python train.py --encoder_arch="resnext" --encoder_stem="single" --decoder_norm="groupnorm" --decoder_weight_standardization=true --residual_init="none" --muon_scale="match_rms_adamw"
Rows from block 9 of the encoder of a small image VQ-VAE, named by matrix and row number. Rows with one number belong to one channel. Each number is 128 + 24 x the weight over its row's rms, rounded and kept within 0 to 255. All counts start at 0. After the name is the row's rms in percent of the matrix's.
After each channel's rows are labels from the 100 images, of 14976, where the channel reaches its highest value: "top examples" is what is common among them; "patch colour" is the nearest of a few named colours to the mean colour under the peak. Only what is clearly more common there than usual is listed. The data: rendered rooms with furniture.
# convs1: grouped (8 groups) 3x3 conv (encoder.blocks.9.convs.1.weight, 144x18x3x3), inputs within the group 0-17, a 3x3 kernel for each
# convs2: expand pointwise conv (encoder.blocks.9.convs.2.weight, 288x144x1x1, transposed), outputs 0-143

convs1.126 094 [118 107 121 202 107 163 148 109 155 127 132 130  94 115  88 122 153 100 123 106 118 104 114 123 123 161 136 142 140 129 139 122 127 147 139 132 148 101 125 154  97 127 137  97 125 134 117 138 153 105 145 127  60 137 128 131 131 124 124 125 145 187 141 143 125 137 149 115 138 118 122 115 130 116 126 110 115 110 115 152 105 174 145 154 156 119 169 169 151 176 124 133 127  79 150 108 124 120 112 110 116 119 111  99 105 106 110 111 127 139 141 125 146 159 147 167 152 106 173 107  74 203  82 100 171 100 126 126 129  98 148 111 122 135 113 132 161 126 157 156 150 150 135 136 143 121 156 170 127 179 145  86 157 127 112 127 163 115 159 141  76 150]
convs2.126 096 [133 175 113 124 128 114 108 103 155 127  99 179 144  94 138 163 139 164 108 137 127 126 128 122 148 112 129 116 174 146 121 115 126 141 117 128 101 123 106 101 123 106 106 127 136  77 169 131 160 130  85 114  90 144 120 134 115 112 100 126 160 153 117 125 140  84 149 106 122 112  99 143 131 143 136 139  82 145 161 125  81 136 143 169 107 111 116 126 104 131 138 131 140 118 101 130 120  65 121 113 122 119  99 181 100 116  90 144 147 126  98 122 123 133 122 125 123 122 126 169 151 105 155 105  93  92 100 140  75 124 158 144  82 145  95 177 177 149 150 153 124 146 136  85]
top examples: barrel; largest object: barrel
patch colour: green

convs1.13 109 [118 124 106 125 134 107 110 145 113  96  91 120 110 151  91 130 129 142 124 161 128 162  74 144 109 181 125 110 183 134 137 128 142 105 163 124 134 199 124 116 104 125 135 135 154 117 154 137 125 104 127 127 160 142 130  47 120  77 166  90 149  41 127 144 166 141 158  63 147 137 149 140 123 120 126 131 138 139 136 136 134 149 114 143 152 116 136 156  95 128 119 134 125 136 145 109 113 146 117 122 108 100 134 105 140 127 102 122 147 218 135 150 105 153 113 164 128 149 169 135 133 115 133 131 142 137 147  80 135 118 161 113 145 108 117 121 133 130  88  99 142 101 116 125 117  99 119 130 122 128 137 118 135 139 132 137 138 158 144 140 101 136]
convs2.13 094 [153 150 127 102 146 119 154  87 118 165 126  98 152 113 119 122 128 172 116 102 137  94 135 114 167 105  84 110 199 135 105 100 117 156 128 121 134 110 113 108 154 127 134 130 138 185 217 115 132 161 146  97  84 124 125 118 119 160  95 120 103 173 204 109 174 132 196 120 152 113 143 141 139 118 144 127 106 164 139 115  89 118 137 142 146 139 118 109 124 147 163 110 129 141 106 161 151 106 159 144  98 118 148  87 122 120 129 137 106 128 126 113 131 108 112 137 107 121 121  97 148 133 104 145 118 123 153 137  99 160 118 146  97 119 145 112 115 107 109 160 119 143 127 109]
top examples: brown walls
patch colour: black

convs1.51 085 [117 119 116 153 238 115 118  88 116 109 120 115  97 125 102 126 120 125 123 151 116 148 125  97 137  98 133 112 127 100 134  76 114 115 105 139 109 105 141  99 104 134 136 147 121  96 114 107 135 107 113 133 155 120 120 119 141  97 176 109 138 106 141 144 130 132 146  74 138  91 118 112 151 156 136 135 218 108 116 126 148 132 134 127 153 106 120 134 113 131 148 139 156 132 167 134 137 139 145 117 107 131 104 154 121 132 113 119 148 120 165 119 123 121 113 103 118 123 145  90 182 100 181 128 142 100  99 118 121 143  68 152 111 104  98 111 141 127  81 129 107 149 127 160 122 141 136 105  80 133 147 127 115 119 110 129 132  56 140 128 153 105]
convs2.51 102 [138 105 106  89 126 158 114 161 156 125 109 149 107 133 115 114 128  84 174 119 115 108 151  89 122 105 100 152 139 116 126 128 118 112  87 131 110 120 125 178 111 109 125 157 117 105 150 135 125 104 135  97 129 144 135 169 130  54 114 109 143 120 169 114 187  63 127 141 151 119  98 144 110 100 138  97 108  91 150 105 113 137 138 139 125 150 163 151  87 114 137 117 115  97 133 126 106  92 162 115 123 156 133 115 121 138 117  95 104 134 123 114 147  42 109 101 138 120  93 163 136 132 125 144 162 114 118 122 109 120  86 111 144 136  80 122 129 102 161 114 115  64 149 141]
top examples: window
patch colour: grey

convs1.43 093 [105 141 149 140  84 147 116 120 147 129 136 110 137 107 124 132  95 127  95 129 162 177 129 136 133 135 144 103 136 140 143 122 115 144 132  89 101 103 141  98 132 106 131 109 145  78 103 108 184  56 160 148  99 174 146 132 146 138 151 136 116 133 109 141 147 127 133  99 143 117 123 142 138 169 153 126 141 123 134 137  93 121 134 137 105 109 126 111 120 151 134 168 157 124 122 122 138 150  87 130 124 130 119 166 139 125 139 111 165 111 108 152 134 130 137 109 162 119 139 129 129 136  97 138 188 126 125 100 117 123 198 168 115 160 138 153 142 132 105 136 102 122 137 103 112 132 150  66 140 155  85 136 156 101 116  77 106 114 112 116 210 174]
convs2.43 079 [192 130 146 153 119 114 121 172 210 155 103 108 111 148 144 134 179 141 150  89 119 125 130  88 120 141  96 138 131 113 123 149  97  93 119 129 180 119 149 168 155 139 172 111 115 119 140 164 124 135  96 187 114 116  83 140 142  78 140 109 124 148 125  99 122 120 153 151 150 132 159 115 105 117 134 122 118 153 173 159 122 105 148 166 114 149 124 101  93 109 160 147 124  99 151 120 132 119 149 128 116 123 103  67 116 110  99 134 168  89 106  86 113  98 130 131 154 114  91 172 150 163  87 134 141 126 125 141 129 146 143 151 128 137 133 110 168 128 160 148 142 115 134 133]
top examples: umbrella
patch colour: green; cyan

convs1.86 100 [115 109 119 143 115 135 110 111 131 101 115 160 105 152 153 118 137 124 134  94 140 117 102 136 138 151 135 149 166 144 157 159 143 113 123 114 108 125 154  87 134 153 110 106 123  91 112 131  96  99 121 131 129 119 157 182 163 169 222 158 121 149 116 128 153 141 132 131 145 129 132 129  95 134 120 125 156 146 128 148 135  90 100 107 130 148 158 149 172 151 163 147 155 134 170 131 112 136 102 152 152 150 129 193 117 137 154 120 107  71 111  95  85 116 107 112 129 118  80 124  92  98 119 123 136 137 103 128 109 111  86 117 112  96 117 124 106 118 101 103  92 116  89 123 148 176 129 157 141 119 143 125 117 163 162 153 147 183 132 133 120 121]
convs2.86 099 [120 120 113 132 148 135 134 122 101 148 122 142 156 139 139 115 114  98 117 175 143 138 114 134 104 155 163 124  97 112 121  92 132 136 105 129 142 110 146 140 127 140 133 142 123 134 133 125 143  96 144 104 139 136 119 147  89 130 101  82 164 148 103 110  85 124 119 112 162 177  97 115 155 134  97 140 138 123 147 157 142 158 130 106 146 132 115 105 126 142 136  85 168 166 135 120 131 114 121 135 190 148 156 128 135 122 103 151 134 128 107 131 138 170 135 127  91 134 137 177 130 104 150 185 143 113 113 130 115  99 138 138 112 113 129 156 147 160 129 121 138 122  95 145]
top examples: orange walls
patch colour: red

convs1.32 109 [136 132 140  99 129 118 117 118 100 120 140 126 109 146 146 104 150 117 124 106 113 123 188 116 129 107 126 118 115 116 101 121 109 123 116 129 111 121 116 109 149 129 120 118 129 110 143 135 149 174 164 129 146 109 132 125 129 107 161 139 118 124 114 118 106 119 131 126 148 119 112 134 135 132 143 120 125 131 128 132 151 106 125 121 123 179 148 123 129 109 131 113 109 157 145 111 146 114 104 121 126 133 102 113 131 102 127 130 134 126 125 150  77 131 136 148 126 124 135 127 132 126 124 151 156 116 115 101 107 113 241 111 129 121 130 116 149 135 129 255 178 121 159 133 148 110 117 129 115 107 130 123 146 120 145 113 151 205 143 111 131  96]
convs2.32 115 [114 110 148 141 136 150 116 147 136 132 121  75 131 146 151 168 120 102 116  83 131 143 120 117 110 170 200 162 109 131 137 133 113 144 107 119 126 155 121 115 141 150 110 121 127 108 102 134 113 141 129 126 123 139 152 102 110  99 185 113 129 117 118 144 163 122 110 119 101 108 125 111 189 127 103 106 109 114 144  97 149  92 153 129 100 127 137 168 131 140 116 133 125 127  78 155 107 133 133 126 160 154  81 135 122 149 139 121 131 164 157 186 122  84 167 122 133 110 108 111 134 110 107 147 119 159 126 133 143 137 103 126 142 155 111 124  43  94 113 118 124 117 118 115]
top examples: black walls
patch colour: black

convs1.40 083 [134  97 128 101 170 151 149 123 120  98 130 133 149 131 141 100 125 101 139 141 150 141 126 185 179 106 144 100 123 145 127 169 162 134 122 121 116 112 117 167  75 137 155 157 142 115 116 131 127 178 124 117 103 160 136 122 144 131 131 126 151 124 141  97 118 124 100  97 108 125 116 111 116 125 123 105 117 155 133 144 116 127  71 110 176 106 157 155 171 131 148 147 136 105 114 129 161 180 134 139 134 133 145 104 110 122 127 125 117 123 112 152 126  95 138 137 135 112 138  76 133 118 117  65  84  69 127 136 150 137 176 102  95 129 148 136 146 123 145 101  98 124 146  87 135 116 128  93  78 117 107 105 113 101 114 109 126  61  68 111 107 129]
convs2.40 096 [110 111 125 161 169 130 142 145 135 179 153  60 118 114 124 115 129 128 131 152 139 167 118 134 127 113 108 121 146 125 108 108 145 145  84 186 114  93 116 154 135 125 137 124 106  91 146 132 126 129 163 141 113 129 121 132 108 124 135 119 110 129 115 115 108 116 102 116 122 132 138 125 100 151 173 160 105 135 135 132 119 108 114 107 120 129 137 156 103  84 113 100 129  81 157 136 102  63 132 120 118 126  67 136 106  88 115 136 165 116 130 116 117 138 102 134 131 126  64 145 115 125 130 115 108 120 152 108 118 147 145  73 122 157 145 150 174 190 163  99  85 132 172  93]
top examples: white walls
patch colour: white; pink

convs1.47 102 [109 165 109 147  82 114 145 141 117 110 108 120  83  84 151 112 140 126 111 194 102 170 107 116 129 100 136 102 163 107 171 127 110 108  98 127 128 110 133 104 127 115 132 115 132 127 167 116 179  28 154 127 163 124 125 126 109 149  69 129 133 130 122 133 119 123 147  90 121 137 146 120 118 149 135 112 129 142 100 114 128 148 134 131 179  58 145 150 144 121 134 131 105  88 117  97 142 142 123 127 117 107 121 195 138 137 127 146 142 107 129 139 108 153 147 149 129 151 148 135 132 130  85 140 112 122 120 107 132 132 189 147 120 130 131 120 115 124 100 135 112 129 136 132 117 127 131 100 124 128 144 143 148 167 149 116 168 121  99 160 183 101]
convs2.47 088 [139 156 122 130 117 101 118 142 104 113 116  88 153 150 139 151  82 130 110 105 138 145 136 116 167 132 115 113 120 106 159  96 117 134 123 120 108 135 126 169 152 156 154 102 117  92 148 161  89 101 122 127 142 134 114 113 153  76 146 117  82 131 127 180 134 143 121 113 128 142 134 128 126 133 140 117 139 154 136  94 126 151 152 154 125 160 110 152 124 164 135 109 110 147 134 168 119 152 123 143 129 127 131  94 119 141 127 183 167 152 119 112 130  94 101 111 146 123 129 123 121 187 130 133 162 114 185 141 127 128 135 155 108 131 131 145 130 121 120 144 114 179 121 122]
top examples: umbrella
patch colour: white

convs1.31 104 [125 130 141 143  95  82 111 139  95 111 107 131  79 209  68 137  69 131 130 129 130 123 117 134 127 146 117 110 177 111 152 114 135 103 198 107 117 153 110 138 130 124 120 110 122 127 109 128 111 147 128 132 116 112 140  88 142  79  98  73 131  76 125 108 146 115  96 185 126 109 159 108 120 138 141 114  93 118 135  81 159 119 118 118 118 107 107 151  85 141 105 133 104 129 154 115 116 113 105 106 120 121  76 146 110 115 100 128 132 145 115 156  74 157 131 166 123 125 114 128 156 131 146 128 147 111 112 154 119 131  66 135 108 133 109 151 107 151 116 100 127 135 123 134 139 142 137 119 118 133 132 129 156 142  84 140  87 129 103 141 105 125]
convs2.31 118 [115 120 119 199 138  78 130 142 132 136 107 133 117 123 101 108 104  94 127 131 162 131 120 135  71 110 131 160 127 108 170 128 132 131 151  90 140 111 105 112 117 136 119 121 131 135 120 116  39 148 139  85  66 107 136 130 125 133 119  84 143 131 134  81 129 115 127 134 110 120 131 137 158 135 140 130 132 142 155  81 122 140 109  87 156 120 155 147 102 129 142 132 209 171 156 152 105  72 169 135 129 148 151 150 157 136 155 129 154 125 138 140 123 102 135 100 142  81 107 116 128 110 104 175 118 139 133 126 119 128 127 125 148 120 127 165  99 121  84 124  96 120 127 137]
top examples: yellow walls
patch colour: yellow

convs1.116 090 [118 110 120 146  69 128 120 132 119 121 142 121 142 247 139 131 139 147 128 107 140 146 194 142 120 119 121 141 128 143 130 112 122 114 121 123 138 140 154  96 108 112 112 109 125 119 119 138  95  88 103 132 120 135 124 125 128 101 255 116 131 126 130 129 132 125 126  83 136 129 141 116 133 148 142 111  78 117 122 125 115 144 135 156 147 106 142 145 131 137 137 133 130 143 197 125 121 119 138 136 134 127 112 112 103 138 131 130 131 142 123 134 141 128 131 134 110 130 150 133  99 106 110 116 109 102 122 132 118 142  68 118 131 118 136 135 130 137 116 219 106 145 117 117 114 133 116 135 100 149 115 135 134 132 121 126 113 100 125 117 149 118]
convs2.116 106 [118 114 137 154 172 158  94 123 116  90 107 125 142 136 138 125 136  87 118 122 106 116 131 142 121 107  98 137 122 145  83 128 140 129 142 106 139 133 121  96 172 175 110 122 139 130  93 143  70 119  93  95 137 142 132 126 124 127 141  96 125 115 111  88 162 115 163 146 102 142 132 126 125 112 137 130 102 135 134  90 111 108 141 163  65 135  92 116 121 153 115  97 163 161  60 150 120 159 116 135 100 133 147 137  75 137 101 152 125 167  79 132 146 130 155 123 117 137 119  93 123 124 150 103 124 132 154 125 113 152 174 145 171 125 140 127 153 130 118 155 145 140  98 103]
top examples: white walls
patch colour: white

convs1.30 089 [147 163 148 109 117 131 133 137 156 121 179 144 109 145 126 116 113 151 118  89 108 120 125 107 109 119 112 133  66 110 102 105 102 127 148  98 125  86 115 137 138 119 118 152 118 135 159 124 133  98 134 103 116 131 126 177 146 128  56 191  93 101 147 108  83 108 144  82 172 103 124 129 141 167 135 115 119 143 149 115 160 101 114 135 144 113 141 128 135 113 126 104 123 144 139 133 102 127  81 138 170 137 126 144 118 120  99 109 118 118 124 124  93 132 130 144 140 140 159 126 118 162 123 112  97 112 135 100 109 143 169 111 144 129  77 141 161 147 142 112 140 123 105 154 114 101 104 137 192 132 177 145 139 115 165 148 125  94 193 102 120 171]
convs2.30 112 [ 52 125 122 164 132 154 101 154 192 123 144 145 109 153 134 129 174 118 162 119 140 147  69 102 111 153 138 164 106 136 130 153 124 126 136 116  86 151 129 118 139 132 131 129 138 108 136 122 140  99 117 106 158 126 159 135 146 112 132 163 132 149 116 121 129 171 120 147 166 129 151 141  96 114 149 116 119 140  92 126 136 135 123 162 131 134 118  91 124 129 134 120 107 100 111 119 104  70 140 144 110 138  89 124 152 158 119 128  96 163 126 169 137 103 167 133 100 109 152 124 118 128 113 109 157 135  95  93 134 122 138 130 137 153 129 124  79 107 145 132 143 131 101 135]
top examples: black walls
patch colour: black

convs1.121 093 [120  97 122 106 207  81 123 105 134 122 125 137  98 255  95 124 129 127 149 149 136 125 106 132 147 156 139 128 147 124 144  64 169 118 147 119 130 118 120 111 150 125 134 116 123 127 131 116 152 151 151 126 112 133 130 138 137 113 103 120 128 118 138 131 128 143 158  40 149 135 130 145 128 141 124 164 113 181 134 130 131 127 135 128 151 142 133 115 107 124 126 106 118  99 230 110 128 126 128 124 153 122 134 163 141 122 140 116 134 134 131 155  81 159 141 124 148 134 139 124 174 117 168 132 131 123 127  84 124 111 138 124 138 108 148 130 118 123 153 103 155 123 120 123 147 126 142 135 114 113 141 102 121 113 134 122 128 151 139 136 152 138]
convs2.121 096 [130  75 120 148 107 150  64 123 169 142 101 169 140 102 132 116 137 120 151 112 117 108 128 115 101 143  94 135  83 138 129 148 136 129 114 130 114 130 130 138  88 129 107 172 127 112 121 108 151 116  97 151 116 138 108 157 122 169 113 110 112 132 132 123 109  92 110 154 134 161 109 126 101 128 137 131  92 118 117 101 133 103 151 124  94 117 135 112 142  96 131 117 129 105 140 115 117 151 104 114 125 134 175 143 117 137 115  71 139 146  95 158 101 155 147 127  98 122 124 168  82 127 109 137 135 101 107 134 105  99 136 104 135 135  91 188 102 152 162  91 104 128 120  88]
top examples: white walls
patch colour: white; pink

convs1.136 121 [134 104 138 118 152 119 137 101 148 117 193 115 140  62 154 118 189 111 112 144 108 129 104 134 118 161 115 112 165 124 134  96 142 119 175 118 139 121 136 139 121 133 130 133 130 130 124 141 135 166 131 137 128 138 128 145 128 104 103 113 125 105 128 129 150 122 131 102 136 125 134 132 120 193 115 146  55 159 112 184 112 118 134 109 128  89 113 119 149 107 133 114 133 110 114 111 134 118 124 126 143 119 123 136 129 124 160 120 131  80 129 127 159 102 133  91 141 126 111 120 135 120 144 130 128 125 126 165 121 138  66 140 121 175 119 148  85 139 112 192 106 147  79 151 132 139 134 138 164 143 133 135 137 140  66 147 119 208 107 150  73 157]
convs2.136 126 [124 163 142  90 116 123 217 124 161 122 111 111 112 117 138 153 116 131 141 141 139 130 143 162 108 130 113 112 129 106 131 129 134  98  90  85 130 113 125 125 126 134 127  94 145 114 111 139 158 111  82 128 134 108 110 104 121 161 113 135 138  97 124 129 144  98 116 147  98 123 117 122 146 131 139 135 139 125 228 122 136 150 162 116 177 140 127  90 117 125 149  97 125 139 117 186 128 131  85 123 141 131 118 129 136 139 175 104 111 113 210 122 115 108 103 129 135 138 140 148 124 136 136 151 138  99 123 139 206 109 167 115 189 123 169 147 139 121 128 131 115 115 144  91]
top examples: orange walls
patch colour: brown

convs1.38 095 [131 126 158 112 124 147 120 115 109 122 120 136 168 140 169 151 150 156 107 166 143 139 213 118 120 146  77 103 135 131 103 222 113 126 165 109 140 117 113 152 168 140 156 146 117 105 104 115 113 107 112 111 131 104 132 129  87 135 144  95 151 125 154 141 132 130 147 106 150 125 128 128 100 151 116 138 174 128 141 134 142 116 119 129 189  74 144 144 121 126 116  83 126 165 158  83 171 105 114 157 121 111 133 117 108 133 140 132 161  98 110 122 160 117 114  91 122 126 128 109 101 112  90 116  81 125 148 118 131 109 156 116 132 124 149 139 112 112 156  93  99 144 137 134 133 128 140 133 136 110 144 124 160 172 105 128 131 123 105 138  61 142]
convs2.38 092 [116 115 121 157 161 139 128 118  78 110 138 141 108 134 154 119 132 130 139 150 117 177 125 127 136 118  97 120 102 128 159 122 113 117  70 141 164 126 102 154 132 105 145 128  83 148 152 142 117 123 102  84 121 129 155 123 155  73 161  94 119  92 138 127 163  87 102 138 120 116  94 129 146 119 104 144 121 142 134 108 105 131 140 123 110 154 120 103 106 109 143 115 128 162  44 114 128 167  85 126  89 128  64 169 115 133 123 159 119 130 117 122 116 119 157 117 141  99 114 121 122 163 123 110 137 121 188 147 140 140 164 137 103  99 121 119 120 162 122 119 115 173  92  94]
top examples: white walls
patch colour: white

convs1.92 105 [135 155 143 115 156 120 121 134 117 105 126 120 148 101 132 121 117 137 110 142 111 120  98 130 101 130 116  87 179 104 192  32 189 105 140 114 107 108 107  93 134 120 108  91 107 127 136 145 159  89 154 115 102 119 154 112 125 134 101 133 109 128  88 138  86 142 135  92 124 120 102 116 145 160 120 205 116 186 126 171 126 141 157 121 177 109 152 131 145 123 118 135  99 117 150 107 134  90 131 132 111 136 115 185  92 119  93 110 153  91 139 120 147 127 136 108 129 141 119 129  90 175  94 132 116 130 118 136 128 146  79 144 111 143 116 134 123 110 105 151 133 128 122 112 120 141 109 128 144 136 127 141 111 134  98 139  91 156 127 145 113 118]
convs2.92 097 [104 120 128 109 118 114 141 168 140 134 128 150 146 142 140 131 130 159 109 149 143 170 119 125 105 128 147  75 131 102 207 142  98 130 109 103 119 123 132  93 113 144 132  89 134  81 130 160 121 113 131 132 134 129 119 160 115 124 125  19 152 124 110 108 120 115 119 167  99 119 125 118 147 121  94 136 115 120 168 152 121 122 118  80 135 147 156 175 127 129 134  92  83 119 107 125 102 105 133  96 117 112 143 101 151 128 116 150 122 106 151 140 118 133 135 144 150 128 123 195  93  93 129 105 151  75 128 120 149 133 133 122 167 135 117 204  97 117 133 133 130 131  97 117]
top examples: white walls
patch colour: white

convs1.128 114 [146  93 150 189  87 169 154 103 165 102 150  94  91 168 103 105 157  96 126 141 125 121 151 133 114 147 139 108 133 115 112 148 119 113 124 102 139 141 125 157 183 124 100 182  92 128  88 124 138 152 144 139  95 143 121 155 116 110  79 127 135 119 144 140 103 140 141 113 135 137  91 133 106 134 108 111 136 121 104 129 102 116  81 137  76  78  81 129 100 123 132 118 147 123 201 126 129 135 136 148 118 137 139 145 132 123 115 131 151  98 156 145  94 112 141 112 135 121 174 107 119 159 130 121 150 117 134 145 131 111 159 129 104 175 104 131 135 150 142 109 138 153 110 153 131 105 148 115  94 103 125 107 113 146  86 155 175  98 156 156  99 152]
convs2.128 111 [117  86 124 114 111 129 128 148 147  75 123  96 135 160 121  97 129 117 145 116 129 129 143 140 110 142 138 175  77 125 139 127 116 113 159 119 118 141 126 162  74 152 123 114 114 102 119 101 134  83  91 138 126 132 147 108 113  81 139 125  91  95 119 119 120  89 100 137 165  96 135 119 144 125 115 120 138 100  96 143 131 150 113 144 144 115 156 106 170 225 114 111 111 150 151 143 108 157 147 163 132 127  83 133 123 124 127  94 114 125 126 101 133 176 137 107 138 143 128 120  60 112 126 144 173 116 136 141 124 122 116  99 136  97  86 130 221 128 108 102 126 105 138 138]
top examples: largest object: barrel
patch colour: green